config.toml
model = "contrastive image-text model"
dataset = "seven-segment displays showing three digits"
train_examples = 97500
image_size = 48
crop_scale_min = 0.8
horizontal_flip = false
translate = 0.12
color_jitter = 0.2
tokenizer = "char"
vocab_size = 15
loss = "sigmoid"
embed_dim = 128
encoder_arch = "mlp_mixer"
encoder_norm = "layernorm"
encoder_norm_position = "pre"
encoder_activation = "star_relu"
encoder_mlp_ratio = 6
encoder_parallel_block = false
encoder_inner_norm = false
encoder_moe = "soft"
encoder_drop_path = 0.15
encoder_num_experts = 16
encoder_moe_every = 2
encoder_expert_mlp_ratio = 0.5
encoder_slots_per_expert = 2
encoder_shared_expert = false
encoder_patch_size = [6, 6]
encoder_layers = 12
encoder_width = 384
text_encoder_causal = true
text_encoder_width = 256
text_encoder_layers = 8
text_encoder_norm = "layernorm"
text_encoder_norm_position = "pre"
text_encoder_activation = "quick_gelu"
text_encoder_mlp_ratio = 4
text_encoder_head_dim = 64
text_encoder_fused_qkv = true
text_encoder_bias = "all"
text_encoder_qk_norm = false
text_encoder_layer_scale_init = 1.0
text_encoder_parallel_block = false
text_encoder_inner_norm = false
text_encoder_drop_path = 0.05
text_encoder_positions = "learned"
residual_init = "none"
optimizer = "soap"
beta2 = 0.99
lr = 0.0016
beta1 = 0.95
shampoo_beta = 0.99
eps = 1e-08
precondition_frequency = 10
max_precond_dim = 1024
one_sided = false
adamw_lr_other_params = 0.00094
grad_clip = 0.5
steps = 7100
batch_size = 128
epochs = 9.3
lr_schedule = "wsd_sqrt"
decay_fraction = 0.3
final_lr_fraction = 0.01
warmup_steps = 140
weight_decay = 0.3
adamw_weight_decay_other_params = 0.01
Rows from block 7 of the image encoder of a small contrastive image-text model, named by matrix and row number. Rows with one number within an expert belong to one neuron, the router's apart. Each number is 128 + 32 x the weight over its row's rms, rounded and kept within 0 to 255. All counts start at 0.
Before each expert's rows are labels from the 100 images, of 14976, where the router gives the expert most weight on average: "place" is the part of the image that holds the peak. Only what is clearly more common there than usual is listed. The data: seven-segment displays showing three digits.
# router: slot weights (encoder.blocks.7.mlp.router.weight, 32x384, trained with AdamW), inputs 64-127
# up: expert up (encoder.blocks.7.mlp.up, 16x192x384), inputs 64-127
# down: expert down (encoder.blocks.7.mlp.down, 16x384x192, transposed), outputs 64-127

# expert 14
place: bottom left
router.28 [146  91 194 171 142 123 113 107 170 156 104 126 172 122 110 135 130  70 105 116 147 138 197  82 122 104 101 113  97  81 125 113 101  73 130 177  68  97 137 136 156  98 122 139 145 108 155  85 114  92 110  81 120 124  95 119 114 137 119 145  89 170  98  76]
router.29 [135 115 191 107 130 137 119 165 122 115 120  74 165 117 114 125 143  94 146 107 150 121 133 130 153  93 135 104 124  98 101 121 132 124 134 156 101  74 100 102 151  84  87 143 161 127 154 101 125 153  94 125 126 184  78 149 100  82  97  99 126 149  99  64]
up.0 [109 169 179 113 170 170 130 114 129 111 137 127 131  79 143 112 129 153 138 135  42  81 124 158 158 131 167 139 114 129  73 190 109  65 146 111 176  92  98 173 102  74 122 131 135 130  67 152 100 114 138  90 137 121 130 171 136 126 126 120 151 187 111 134]
down.0 [ 92 191 187 139 137  99  77 161 145 114 117 147 141 131 167 116  95 132 101 111 151  99  81 120 130 117 190 122 165 146 109  75  93 120 156 159 157 123 177 117 127 156 136  81 108 171  86 184 192 128 132 134 135 127  91 100 157 142  70 124 108 144  75 120]
up.1 [146 129  82  95  79 141 167 123 136 164 112  75 156 121  91 122 148 152 108 159 133 164 121 156  69 121 130 110 138 110 158  95 134  75 129 129  48 114  89 131 152 136 160 136 149 108  73 104 194  83 159 124  89 149 196 150 167 154  89 158 103 131 112  98]
down.1 [100 144 141 179 144 158 115 172  89 154 142 117 110  74 166  90 123 191 149 142  98 127 171  97 133 168 126 151 147 107  84 124 117 123 184 132 107  51 133  63  85 123 118 125 148 102 110  91  87 173 138 123 103  61  94 164 138 111 101 118 140 134 117 151]
up.2 [ 96 165 157 122 108 100 134  98 143 109 108 159 134  91  86 111 172  97 134 163  61 125  56 101 127  72 127  76 140 185 182 133 135  98 120 124 104 101 162 122 146 157  95  87  76 140  90 149 110 130 102 141 152 168 119  99 122 155 157  49 150 129 115 149]
down.2 [120 162 158 110 141 131 122 133  93 112 116  70 115 137 136 150 163 122 131 139  81 141 168 104 127 123 165 116 108  96 168  99 172 103  94 149 137  87 137 157  87  92 122 125 117 143 177  44 129 118 177  72 119 136 177  99 129 102 103 124 171 100 115 108]
up.3 [155 124 160 120 101 109 103 183 149 185 136 153 222 159 107  97 184 143 149 182 125  63 170 163 163 170 112 122 146 130 114 110 173 105 114  96 104  88 163 138 117 135  98 123 143 115 132 138 118  86  57 111 177 163 139  94  85 125 123  65 197  62 136  54]
down.3 [175 105 113 179 119 143 139 141 127  31 145 170   1 101 119 188 131 106 131  86 121 126  41 157 105 120  89 164 135 151 104  84 118  85 113 173 101 167  64  98 108  90 113 132 134 120  72  88 175 132 149 123 130 179 153 111 114 117 122 126 130 179 141  84]
up.4 [125 130 115 131 181 130 106  85 191 162  88 131 163 128  73 212 120 112 200 132 100 198 100 163 101 161 138 116 117 106 145 143 136 184 145 180 199 115 126 100  67  89  88  76 144 153 161 184 114 112 154 124 112 123 174  95 104 144 143 133 147  83 103  95]
down.4 [137 114 159  67 131 152 125  96 106 105 117  72 145 137 141 116 158 137  99  95 186 125 125 107  87 162 148 114 139 154 175 107 132 104  75 141 150  95 174 103 151 110 171 189  90  80 176 140 182 124  88 133 130  92 131  79 146 109 136 105  93 189 111 154]
up.5 [125 107 152 144 115 111 139 195 154 151 123 178 143 127 155 115  99 161  97 110 105 101 111 149 150 110 141 106 135 165  81  76 129 173 117 127 123  84 101 106 106 184 171 155 126 127 178  97  99 135 136 132 129 118  69  80  95 177 132 141 148 123 131 198]
down.5 [144 139 112 109 136 118 125 180 127  43 139 136 111 122 140 106 149  95 141 120 107 140 180  80 211 124 157 129 148  92  80 188 157 132 102 213 111 118 188 148  74 102 130  92 170 161  82 145 104 134  74 137 124 126 141  90 100 131 109 117  86 145 134 150]
up.6 [171 144 140 120 175  59 135  99 114 151  81 152 135 163 137 158  93  92 104 108  73  39 163 163 115 118  98  65 141 129 112 141  81 175  94 126 111 116 192 137 123 136  84 114  66 177 170 141 103  86 139  75 130 146 142 126 132  94  75  91 111  68 108 143]
down.6 [142 113  91 110 162  78 136 104 157 149 132 131 149  80 126 119 166 139  77 132 153 139 167 118  99  78 100 128  89 114  84 196 160 139 115 149 173 122  88  97 198 131 123 135 174  82  99  82 159 148 167  83 118 106 165 157  94 129 165 156 120 190 138 126]
up.7 [155 100 126 104 156 175 107  93 127 145 111 124 218  82 122 115 177  89 121 153  90 124 126 121 138  77 124 120 131 153 128 122  66 161 167 185 173 154  53 116 127 118 129 147 162 142 127  83 176 126 126 163 104 115 115 140 161 103 124 126 154 206  84 110]
down.7 [ 81 167 105 136 166 136 117 115 204 131 112  80 218 122  69 165 119 118 129 105  82 132 110 128 126 134 130 115  81  89 158  72 125 109 100 120 118 138 225 135 154 129 144 126 170  81 132 102 136 157 135 104 111 141 112 143  82  85 129 113 155 133 141 125]
up.8 [156 153  65 155 138 115 172 109  74  95 123  82 130  85 144 233 112  85  96 113 203 134  55 151 102 152 110 163 124 117 128 122 132 152 107  97 145  96 121 114  89 117 174 140 108 128 102 152 110 158 195 158 141 159 133  95  40 121 134 125 120 104 155 164]
down.8 [101 152 162 129 148 119  87 148 100 157 134 123 169 114  92 119 126 130  99  92  98  86  90 128 145 125 121 102  99 110 125 134 183  96  87 143 120 139 146 118 122  56 138 121 101 120  66  67 113 108 144 140 145 103 167  94  99  84  83 163 169 119  93  89]
up.9 [130 152  86 111 143 124 113 129 129 112 162  71 147 146 134 167 210 144 108 107  58 136 139 132 100 150 129 170 130 133 109  90 204 104 140 138 151 108 111 119 137 101  97 127 119 138 177 118 134 119 158 156 112 126 110 143  97 133 168 104 143 140 127 106]
down.9 [113 143 123 104 172 153 112 132 151 133 119  77 140 217 120 111 110 168 171 144 116 105 123  94 155 151 105 131 173 127 155  98 143 107 100 150 104  92 114 129 110 144 127 145 106  90 171  99 125 135 143 194 166 150 150 156 165 151  92 123 123 129 108 149]
up.10 [143  77 150 125 128  76 112 127 169 192 121  54 195 117 148 139 137 152 143 164 103 140 105 120  87 116 128 125 131  70 125 152  97  97  77 130 110 135 180  79 174 138 118 121 102  94 142 110 114 130 105 109 118 122 139 122  96 128 128  97 159 139 167 123]
down.10 [150 122 183  84 116 124 111 131  87 114 104 132  91 156  94 122 121 193  91 117 100 133  18 162  88  86 173 108  94 138 168 106 146 108 125 183 112 119 188 134  80 116  92 126 116 123 109 121 170 108 112 133 105 137 174 126  93 117 103 162 130 143  92 112]

# expert 1
place: bottom centre; bottom left
router.2 [126 151 128  83  97 159 100 165 172  84 104 107 135 132 131 152  84 138 157  84 156 143 176  99  62  82 136 117  99 146 149 134 155  97  71 132 142 171 120  78 193 151 162  94 200 122 171 167 102  99 184 184 132 115  96 125  94  98  88 143 103 137 134 139]
router.3 [131 141 133  63 165 135 147 145 193 110 182  72 129 132 153  97 120  93 153 124 157 150  23 159 106  89 119 144 163 163 197 144 129 111 150 181 197  85 148 112 157 194 211 118 147 147 156 143 147 118 149 125 104 141 127 152 150 165 138 148 163 123 124 108]
up.0 [ 99 152 149 133 113  76 141 137 135 122 147 171 174 108  98 145  74  58 158 107 184 118  97  67 138 151 171 145 101  38 133 111 108 203 197 146 124 143  79 143  67 103 182 168  63 100 129  99  50 125 120 156 156 128 117 105 104 142 185 146 132  67 103  63]
down.0 [ 90 134  90 149 124 162 109 120 143  89 144 136 203 105 157 139 148  37 165 117 112 118  96  75 133 129 160 115 145 108  63  83 159 147 108 123  97 109 101  93 103 179 112 127  72  93 168 128 145 129 118 114  94  99 170 130 114 163 106 152 128 134 145  84]
up.1 [117  90 109 190 147 104 108  91 195 137 121 147  82  63 106  95 165 130  76 186 110 135 178 154 153 183 136 155 116 141 134 165 168 165  90 198 132 113 113  94 115 110  78 137 123 155  94  96 132 140 183  70  75 176 176 171  92 211 141 128 118 110 117 142]
down.1 [ 74 117 135 144 135 147 163  72 144 170 105 108 130 183 118 124 174 130 121 169  73 146 160 171 131 121 181 153 121 135  65 134 123 145 117 168 127 181 168 119 146  88 134 133 111 145 105 169 114 152 168 152 115 155 110 131 147 105 108 126 184 150 169 119]
up.2 [109 102 104 130 137 138 125 131  97 104  78 127 161 157 192 144  94  10 113 101  94 118  80  86 104 104 161  85 126  95  93 127 205  93 137 115 136  61 107 136 181 114 138 119 143 118 177 179 110 105 144 198 147 114 101 172 128 147 101  76 141 141 117  92]
down.2 [139 134 154 123 118 168  79 155 136 137 144 121 150 108 125  85 139 113 131 102   0 138 164 140 114 156  92 120 147 162  84 128 136 137 172 162 152 187 148 125  96 158 139 104  99 148 134 110 198 154 167  96  83 118 136 127 133 136  92 135 158  70 120 161]
up.3 [180 123 180  86 140 101 136 137 114 101 173 109 164 148 101 111 181 119  89 139 153 105 119 153  93  90 118 145 155 148 184 212 167 152  85 126 163 120 123 132 187 171 138 160 150 115  67 106 150 120  60 171 168 142 177 144 187 129 148 126 187 131 172 116]
down.3 [181 121 136 143 118  81  95 182 112 135 149 136 111 114 136 127 143 154 100 105 111 143  94  76 128 164 120 105  91 137  95 118 155 106 141  95 158 116 139 180  96 138 110 129 163  60  94 125 136 108 122  86 120 143 146 128 133 135  91 168 132 146 123 144]
up.4 [151 117  93 154 111 154 135 158  88 149  88 192 112 191 156 149 162  79  93 105  96 149  51 163 158 105 133 111 146 125 115 122 167 166 130 138  69 135  74 126 102 145 146 137 117  83 153  83 100 116  97  66 143 152  96 152  96 163 152 144 158 156  80 171]
down.4 [216 154  52 162 109 117 119 131 138 115 145 122 106 104 106 133 153  97 141 128 121 113 115  96 139 107 191 129 145 142 163 109 155 173 146 100 151  95  82 147 129 100 128 105  87 124 121 150 146 133 107  98 139 161 118 106 193 136 125 131 124 131 123 120]
up.5 [170 132  72 120 101 191 141 109 130  91 109 154 191 133  72 157 152 132 107 147 143 125 133 112 141 202 122 151 131  80 102 145 184 149 155  68  76 168 121 165 153 154 123 159 112 166  83 107 116 156 155 109 148  94 129 112 173  73  88 165 121 109 139 160]
down.5 [105 149 140 156 122 118 103 111 139 157  94 152 105  90 173  81 160 108 103 132  61 135 159 131 129 134  75  89 115 144  79 154  87 143 120 151 129 126 154 136 121 152 104  77 150 132 153 142 170 127 115 143 133 133 144 130 100  79 129 135 115 185 165 101]
up.6 [195 113  92  74 140 134 166 196 123  64 110  98 147 124 114  95 192  44 132 133 175 124 141  66 179  90 154 113 106 122 145 193 145 170 131 161 112 135 138 154 192 121 171  76  97 113 141 150 128 183 115 144 147 129 111 126 111 131 113 159  71 140 150  79]
down.6 [218 102 169 159 105 161 100  70  81 119 131 113 128 177 149 106 155 180 136 147 128  75 163  78 102  64 118 133 121 107 153  76 167 132 138 141 129 111 125 155 126 136 106 121 115  98 132 141 144 144 174 170  99 139 143 128 190  84  87 121 114 100 125 129]
up.7 [136 155 172 130 106 152 125 158 134 118 114  84 154 118  94 155 141 101 145 126 125 108  88 159 133 101 153 128 157 155 192 108 128 122 148  73 109 156 128 107 103 101 114 137 108  97  92 106 170 165 117 136 133 123 108 114 130 125 142  84 110 106  89 145]
down.7 [137 136  63  91 122  86  78 147 157 153 152 103 204 116 119 125 119  97 145 104 131 100 142 130 130 193 126 116 146 124 183 118 136 207  69 114  97  98 218 129 124 124 140 167 123 134 177 173 148 139 173 111 164 139 110 140 105  72 124  94 195  94  80 153]
up.8 [199  90  66 191  79 134  98  55 143 181  60 157 146  96 111  87  67 230  99 119 119 149 119 150 128 161  93 170 166  66 107 148 181 106 140 115 119 183 158  85 139 108  96 141 113 124 118  99 129 156 174 134 156 167 106  74 140 120 176 141 159 160 164 136]
down.8 [ 90 148 135 126 148  65 125 176 160 168 148 156 148 128 138 123 163  87 129 118 129 126  89 135 107 107 144 140  59  95 168 185 123 130 114 154  93 186  97 111 139 124 122 114 123 137 103  85 112  94 115  88 151 133 162 131 119 165 134 121 144 165 124 116]
up.9 [234 185 143 128 173 160 106 106 126 117 139 107 180  83 145  87  97 184 114 131  86 104 119 121 146  89 116 133 104 159  84 125 102  92 154 135 174 113 108 116 127 162  86  87 122 163 151 170 164 141 120 110 136 147  85  73 216 161 150 103 152 142 152 105]
down.9 [174 101 103 125 155 207  97 241 157 200 142 153 143 149 143 149 159 170 189 110 165 150  98  88 138 149 139 134 124 139 143 111 100 130  97 153 139 170  98  82 115 103 101 120 166 181 150 117 144  98 148 110 148 106 128 142 165 105 105 124 145  98  95  74]
up.10 [132  91 195 149 175  86 115 139 131 110  64  75  62 129 137 126 173 121  81 171 128 110 136  79 161  94 142 134 112 110  94 139  77 120 170 116 155 247 115 141 146 131 160  94 107 132 112  88 149  76 171 172 111 130 120 153 155 123 189 159 177 120 120 132]
down.10 [210 110 125 171 117 118  80 171 135  72 155  91  67  64 124 131 141 113 137 109 149 116  64 158  69 116 106  99  92 123 124 110 147 154 134 155 181 131 149 111  87 134 139 136 130  99 134 128  89 133 145 109 164 162 141 136 144 140  79 145 142 174  65  90]

# expert 10
place: top left
router.20 [ 57 161 133 100 153 151  74 135 100 140  90  61 184 104 150 170  98 190 174  73 128 118 141 137 106  53  88 147 111 123 121  94 136 118 126 143 155 134 101 109 141 124 163 119 115 126 194  82 100 125  97 111  97 124 117  95 127 123 106 151 116 154  88  93]
router.21 [ 32 109 148 142 135 151 122 158 125 134 108  95 161 110 110 139 128 207 136  82 148 118 195 138 121  87 109 147 104 141 123  99 173 105 150 140 164 130 136 141 164 126 161  72 160 153 164 107 131  86 123 110 122  80 111 152 155  89  85 132  96 138 113  93]
up.0 [126 148 106 124 211 124 106 147 144 112  69  85  47 116 131 118 117 109 151 150 111 145 157 166  94 105 133 163 120 137 126 164 152 138 131 162 107 145  78 136 123 119 162 164  94  83  88  97 142  73 106 128 179 126 106 110  76 106 118  87 148 129 125 117]
down.0 [111  78  74 140 133 203 122 136 130 159 150 155 169 131 132 188 159  90 117 108 102 107  61  91 136 152 104 149 190 214 119 122 161 164 176 153 117  86 114 120 159 109 101  90 145 115 111 148 104 153 159 112  98 163 110 122 121 142 141 122 147 145 108 227]
up.1 [ 83 129 166 167 117 147 129  76 166  98  80 143 103 131 125 135 211  56 107 177 189 116  68 193 108 123 104 136 147 150 102  96 150 115 171 165  92 157 202 101 124 135 159 107 143 163 140  83 149 134 152 140 114  80 118 161 153  84 114 151 137 152 114 186]
down.1 [ 98 137 155 104  95 142  95 172  94 134 179 137 126  85 131  94  65 219 144  79 116 120  66 118  85 118  80 123 110  76 136 133 179 156 117 155  94 154 116 112 127 164  85 105 106 118 127  94 108 138 179 157 130 229 137 123 109  61  99  98 123 153 100 172]
up.2 [ 32 116  89 191 117 147 124 109 143  76 159 132  34 135 133 110 145 130  91 160 107 166 179 122 128  95 114 139  98 136 149  77 125 160 162 146 134 121 122 105 128 104 127 129 199 135 151 167 105 141 179 135 164  98 126 122  94 145 145 138 168 196 126 127]
down.2 [186  92 112 122 169 124 159 103  54  80 139  77 226 184 156 145 113 140 146 133 154 100  97 107 186 164 135 122 130 119 108  96 118  85 140 176  95 145 131 156 106 172 141 103  97 161 207  66 163 113  82 120 167  89 175 167 119 199  79 117 132 183 119 134]
up.3 [201 103 171 157 107 116 100 114 235 102 129  90 179 131 109 151  89 102  48 148 152  93 216 198 159 128 128 122 113 123 126 138  78 172  82 108 121 173 149 110 128 122 140 168 175 123 177 126 114 126  78 148 105 160 129 115 133 126 106 169 128  92 109 168]
down.3 [102 126 150 146 138 148 137 126  88  92 148 128 128 148 115 114 138 110 174  75 131  81 148 127 130 112 136 178 145 132 155 100 142 146 122 112 109  46 127 114  65 178 114 117 127 153 106 162 122 130 130 136 105 116 161 149  97 147 165  91  54 147 135 130]
up.4 [ 87  81  86 120 164 102 119 122  95  56 138 124 112 138 130 113 152  90 115 121 113 131  97 170  89 140 110  96 158 171 195 123 138 114 130 131 112 128 164 105 181 138  92 111 104 132 138 150 140 123 118  99 137 128 161 127  94 134 145 141 130 201 143 103]
down.4 [130 140 139 120 112 127 142 199  87 167 146 145 113 170 150 124 126  63  86 111 132 147 106 109 189 151 154 177 128 108 100  93 123 111 116 121 142 153  77 126 176 170 119 130 128 120 148 172 153 166 133 121 155 170  97 149 137 145 153 119 144 110 148 140]
up.5 [138 221  64 154 113 172 114 152 178 156 140 147 134  85 131 120 134  85  86 155 156 130 134 116 157 175 180 143 123 124 122  91 154 155 151 107 117  88 123  97 129 144 110 125 121  66  62 111  93 120 177 179  65 123  99 108 141  97 118 122 125 103  67 141]
down.5 [157 143 147 153 130 138  71 136 115 117 115 152 145 153 148 129 100 136 130 131  83 155 156 149  98 109 135 108  94 109 149 115 111 113 173 156 149 142  66 164 138 120 133 132 115  88 136  73 135 153 130  66 125 148 124 174 128 152 109  98 150 113  93 204]
up.6 [144 123 134 109 171 167 137 163 105 109 151 170 177 142 130 109 129  63 186 104  96 150  99 133 170  95 114 167 136  74  85 178 103 143  94  99  80 133  98 145 107 110 146 111  71  74  89 122 156 159 119  82 141  72 123 135 198 101 107 131 144 104 111 115]
down.6 [151 103 117 118 144 191  72 124 124 103 145 123 114 131  77 112 144 160 126 121  98 170 177  88 129 130 125  94 142 114 126 125 108  84 161 145  63 145 130 131  96 136 135  84 179 106 174 132 146  94 121 119 108 185 137 112 111 129 153 165 132 131 107  98]
up.7 [ 85 133 161 151 133  89  84 148 175 140  71 113  78 109 177 138 152  67 137  43  88 116 100 127 140 128 123  98  86  81 117 158 188 138 115 196 112 132 189 119 159 156 146 116 144 138 143 125  73 127 116 169 202 114 104 194 113 107 131 127 150 109 132 110]
down.7 [156 144 123  93 150 127 105  70 123 116 163 183 145 109  79 100  88 119 156 112  89 187 173 143 127 106 157 142 140 137  96 142 117 144 132 137 139 114 133 164  55 175 111  87  73 175 138 118 129  91 103 159 113  93 106 115 174 133  88 113  62 120 143 128]
up.8 [110 139 138  80 111 121 148 196 128 132 138 111 152  98 168 100 146 125 123 133  79  99 167 199 162 112  75 154 102 110  68 147 138 155 144 101 169 153  87 136 114 121 141 116 140  97 135  90 112 116 111 149 177 128 140 125 131 139 148 113  83 166 169  72]
down.8 [106  97 129 149 108 141 121 110 165 114 116 106 125 115 129 129  71 172 154 141 154 130  93  71 136 145 145  90 182 117 168 136 102 180 109 146 149 169 129 169  83 147 103 152 134 123 112 153 117 133 139 145 105 153  76 150 109  86 113 165 141 108 125 112]
up.9 [ 33  80 107 146 156 169 110 145 150 103 164 181 138 122 115 107 170  42 118 169  81 106 117 100 138 159 139 105 139 139 106 102 116 145 110 108 148 120 106  90  74 145 145  68 108 119  94 130 180  77 151  97 132 132 101  76 117 109 140  74 186 159 156 114]
down.9 [126 116 146 123 136 121 143 133 144 206 122 141 204 174 211 111 129 133 141  71 208 126 151 152 205 173  50  88 130 112 126 128 119 115 129 125 141 146 121 104 131  94  92  63  96 113 117  80  87  98  89 151  85 102 152 141 108 126 111 130 128 173 111 120]
up.10 [122 108  94 119 127 118 141 156 101 177 132 198 122 193 171 143 135 147 120 132 122 110 111 136 101  93  87 113 157 128  76 137 111 129 129 146 159 108  43 151 191 113  98 166 115 157 147  39 152 107 113 145 168 134 103 109 146 190 118 124 131 146 144 121]
down.10 [148 164  73 194 159 114 118 152 130 110  98 147 117 113 105 150 108 202 141 144 164 115 114 102 123 107 161 163 103 152 143 133 109 135 136 150 114 129  97 115  66 172 155 135 143 155 106  78 148 148  84 175 138 109 140 149 118 151 135 136 133  44  80 127]

# expert 13
place: bottom left
router.26 [138 101 108 156 155 151  99 112 111 129 131 160 137  73  78 160 130 109  91 134 104 117 144 116  55 113 116  80 122  98  98 125 124 105 135 117 105 125  92  96 125 102 143 127 167 127 119 116  96 127 127 128 156 112 139  66  86  82  69 136 132 122 126 157]
router.27 [128 110 120 164 105 137 120  91 115  83 139 168 130  98  94 162 139 133 126 141 103 137 120 108  85 142 108 115 129  58 132 152 105 148 153  93  94 106 137  97 145  99 103 124 165 110 115 110  86 128 135 148 150 150 156  64 112 116  94 137 142 172 144 143]
up.0 [ 20 141 138  93 123 163 184 144 136  55 101 166 184 132 162 117 192 114 152 112  90 148  83 177 115 109 163 113 130 129  98 111 136 128 135 149  82  99 129 148 111 179 122 116  74 153  58 125 120 138  91  97 152 132 144 139  98  96 138 154 158 103  86 125]
down.0 [156 214 101 161 103 153  84 105 132 114 122 158 166 172 138 120 145 119  99 145 166  81 116 102 105  87 134 136 135 129 131 145 116 134 123 107  70  98 153 150 127 131  87 133 123  99  91 173 130 108 148 129 148 133 131  99 169 168 120 115  98 161 156  84]
up.1 [245 101 224 157 110 130 126 178 170 108 108 145 141 160 167 144 146 118  89 124 183 130 131 103 113 135 126 109 121 115 169 132 154 160 152 149 137 146 159 182 168 147 144 135 133 144  96 132 127 145 126  59 147 128 130 149 125 120  92  71  90 133 132 196]
down.1 [ 55 174 193 111 150 145 131 117 137 100 111 170 146 194 170 135 125 165 143 131 101 157 105 147 136 158 189 101 101 153 139 131  76 127  98 106 105 134 107 124 133  94 103 167 164 116 153  92 184 125 134  93 146 150 181 107  80 133 100 148  85 186 111  53]
up.2 [129 120 103 149  88 125 138  77 145 130 154  69 168 108 132 127 202  95 145 111 141 136 177 128  99 138  97 139 104 122 173 111 152 123 154 121 157  85 100 111 121 129 154 116  63  93 224 157 103  85 176 172 115 164 104 108 106 122 144 164 129 171 135  85]
down.2 [232 158  54 157 109 121  76 176 151 168 167 176 116 125 151 111 137 141 129 130 142 125 137 149 122 128 173 129 102 100  94 103 137 148 130  94 126 105 114 113 174 126 128 123 102 132  95 141 124 147 144  91 133 125 132 150 135 112 143 144  99 111 143 122]
up.3 [153  75  95 110 103 122 164 146 100  98 123 143  69 139 139 148  90 135 124 145 190  95 113 148 157 188 148 103 140 117 159 122 200  93 134 132 116 117 115 127 183 122 108 164 108  95 141 124 160 174 107 161 122 106 138 136 118 104 136 168 120 171 143 118]
down.3 [203 124  87 145 137 117  49 116 114 113 135 137 125 143 146  74 111  68 120 163 111 165  99 189 126  89 153 133  92  74 155 113 140  72 107 174  79 119 155  84  99 141 116 113 136  83 141 138 117  87 152  92 148 121 131 128  98 146 135 146  98 141 138 168]
up.4 [224 111 183 138 131 124 118 155  87 194 134 133  24 160 137 132 171  63  95  87 107 138 169 112 152  94 122 142 142 173 137  84 113  94 107 114  89  80  84 113 149 169 144 181  80 186 156 169 103 149 108 109 109 152 151 106 154 108 135 155 112 166 160 183]
down.4 [193 186 132 131 125 160 127  98 139 142 132 103  42 139 134 133 102 141 108 164  81 111 189 160 139 106 118 138 141 104 121  96 116 124 108 151 137 168  51 143 129 139 147 114 113 159 194 162 153 105  95 113 141 199 142 152 147 156 120 103 150 139 124 173]
up.5 [ 37 142 153 128 136 157  98  75 136  89  58 123 174 117 119 158 110 126 188 166 116 105 105  99 151 135  88 102 119 191 131 128 155 151 118  81 127 153 148 128  74 166 136 102 121 135  39 140 142 130 120 144 143 115 161 111 151 163 136 105 163 147 114 114]
down.5 [183 104 157 162 169 117  91 175 168 207 183 132 112  99  76  89 128 113 118 111 135 110 185 112 108 105  83 138 130  89 148 115 174 153 124 114 105 148 206 123 121 143 123 146 105 118 184 116 150 180 142 173 145 106 176  89  87 152 124 119  92 118 127 130]
up.6 [ 93 107 154  96  74  94 132 195  99 111 164 148 110 102  94 179  68 116 101 157  89 122 122 113 148 127 138 133  98 135  72 126  90 198 133 176 172 154 164 128 124 144 103 134 130  87 166  69 154 139  90 142 169 151 171 137 143  83 140 127  93 139 113 200]
down.6 [208 129 161 142 118 140 113 155 159 165 167  96 140  92 131  90 137 137 142 183 117 168 127 162 122  81 101 121 148  81 132 148 123 104 149 116 123 142 199 135 138 161  64 108 118 148 158 132 156 121 141  97 110 145 161  94 159 108 121 177 139 158 196 201]
up.7 [103 193 130 166 121  91 146 154 128 168 186 150  93 169 121 104 182  95  65 138 146  87 162 132 171  78 148 131 131 119 128 124 101 104 173 123  81 121 154 153 126 134 125 113  60  86 172 174  90 151 141 132 149 159 121 113  92 148  87 123 112  93  91 145]
down.7 [227  98 109 148  81 106  55 143 151 151 109 109  86 112 121  79 127 132 137 166  83 118 102 167 116  97 128 107 134 119 142 113 130 127 148 111 118  92 160 178 107 130 104  98  90 146 128 138 121  74 154 110  86 109  78 181  86 148 137 156  52 129 161 205]
up.8 [163 110  92 147 142 129 121 125 112  72 153  87 125 115 107 146 149 135  99 119 142  89 151 128  93 148 172 148 109 133 136 108  83 116 132  90 120 138 119 162 141 147 100 136 144 146 107 202 172 153 176 112 116 143 114 128 115 176 153 125 208  99 133 123]
down.8 [106 103 133 123 128  91 118 118 142 105 139 117 166 108  93 121 103 126 136 161 128 150 103  75 143 130 121  67 160  61  92 176 113 122 228 183 125 156  68 113 173  99 149  69 151 140 160 185  92 103  84 126  94 170 113 139 170  90 147 146 127 152 112  77]
up.9 [197 124 193 149 106 112 108 124 115  78 143 175 117 164 117 125 121 193  98 143  84 132 115 165 142  75 156 154 178  86 112 142  78  83 126 130 146  83 126 139 107 174  77 143 133 123 123 143  98 165 148 141 144 142 123 120 110 130 110 106 156 139 152 178]
down.9 [113 142 110 102 171 130 109 130 143 100 100 145 132 142 140 120 146 225 132 140 119 139 101 134 101 127  99  90 171  98 165  93 130  75 193 113 116 175 168 126 102 122 107 119 217 152 194 169 151 148 140 126 105 147 208  99  60 113  94 140 103 126 140 139]
up.10 [155  95 154 117 154 164 115  95  95 155 157  91  65 170 128  88 105 173 110 133 159 157 112 126  72 109 125 132  98 192 169 162 155 116 105 106 132 140  71 106 118 134 126 103 110  94  67  87  72 170  73 150 127 140 106 118 162 112 171 142  97 125  95  86]
down.10 [106 126 159 131 107  85 145 174  96 147 135 142  96 133 165 113  89 120  95 164 175 169 125 137 134 150  79 149 118  82 156 126 107 125 133 115 106 115 150 122 157  67 107 139 133 140 139 192 135 100 157  96 143 152 146 113 150 116 190 116 149 210 125 191]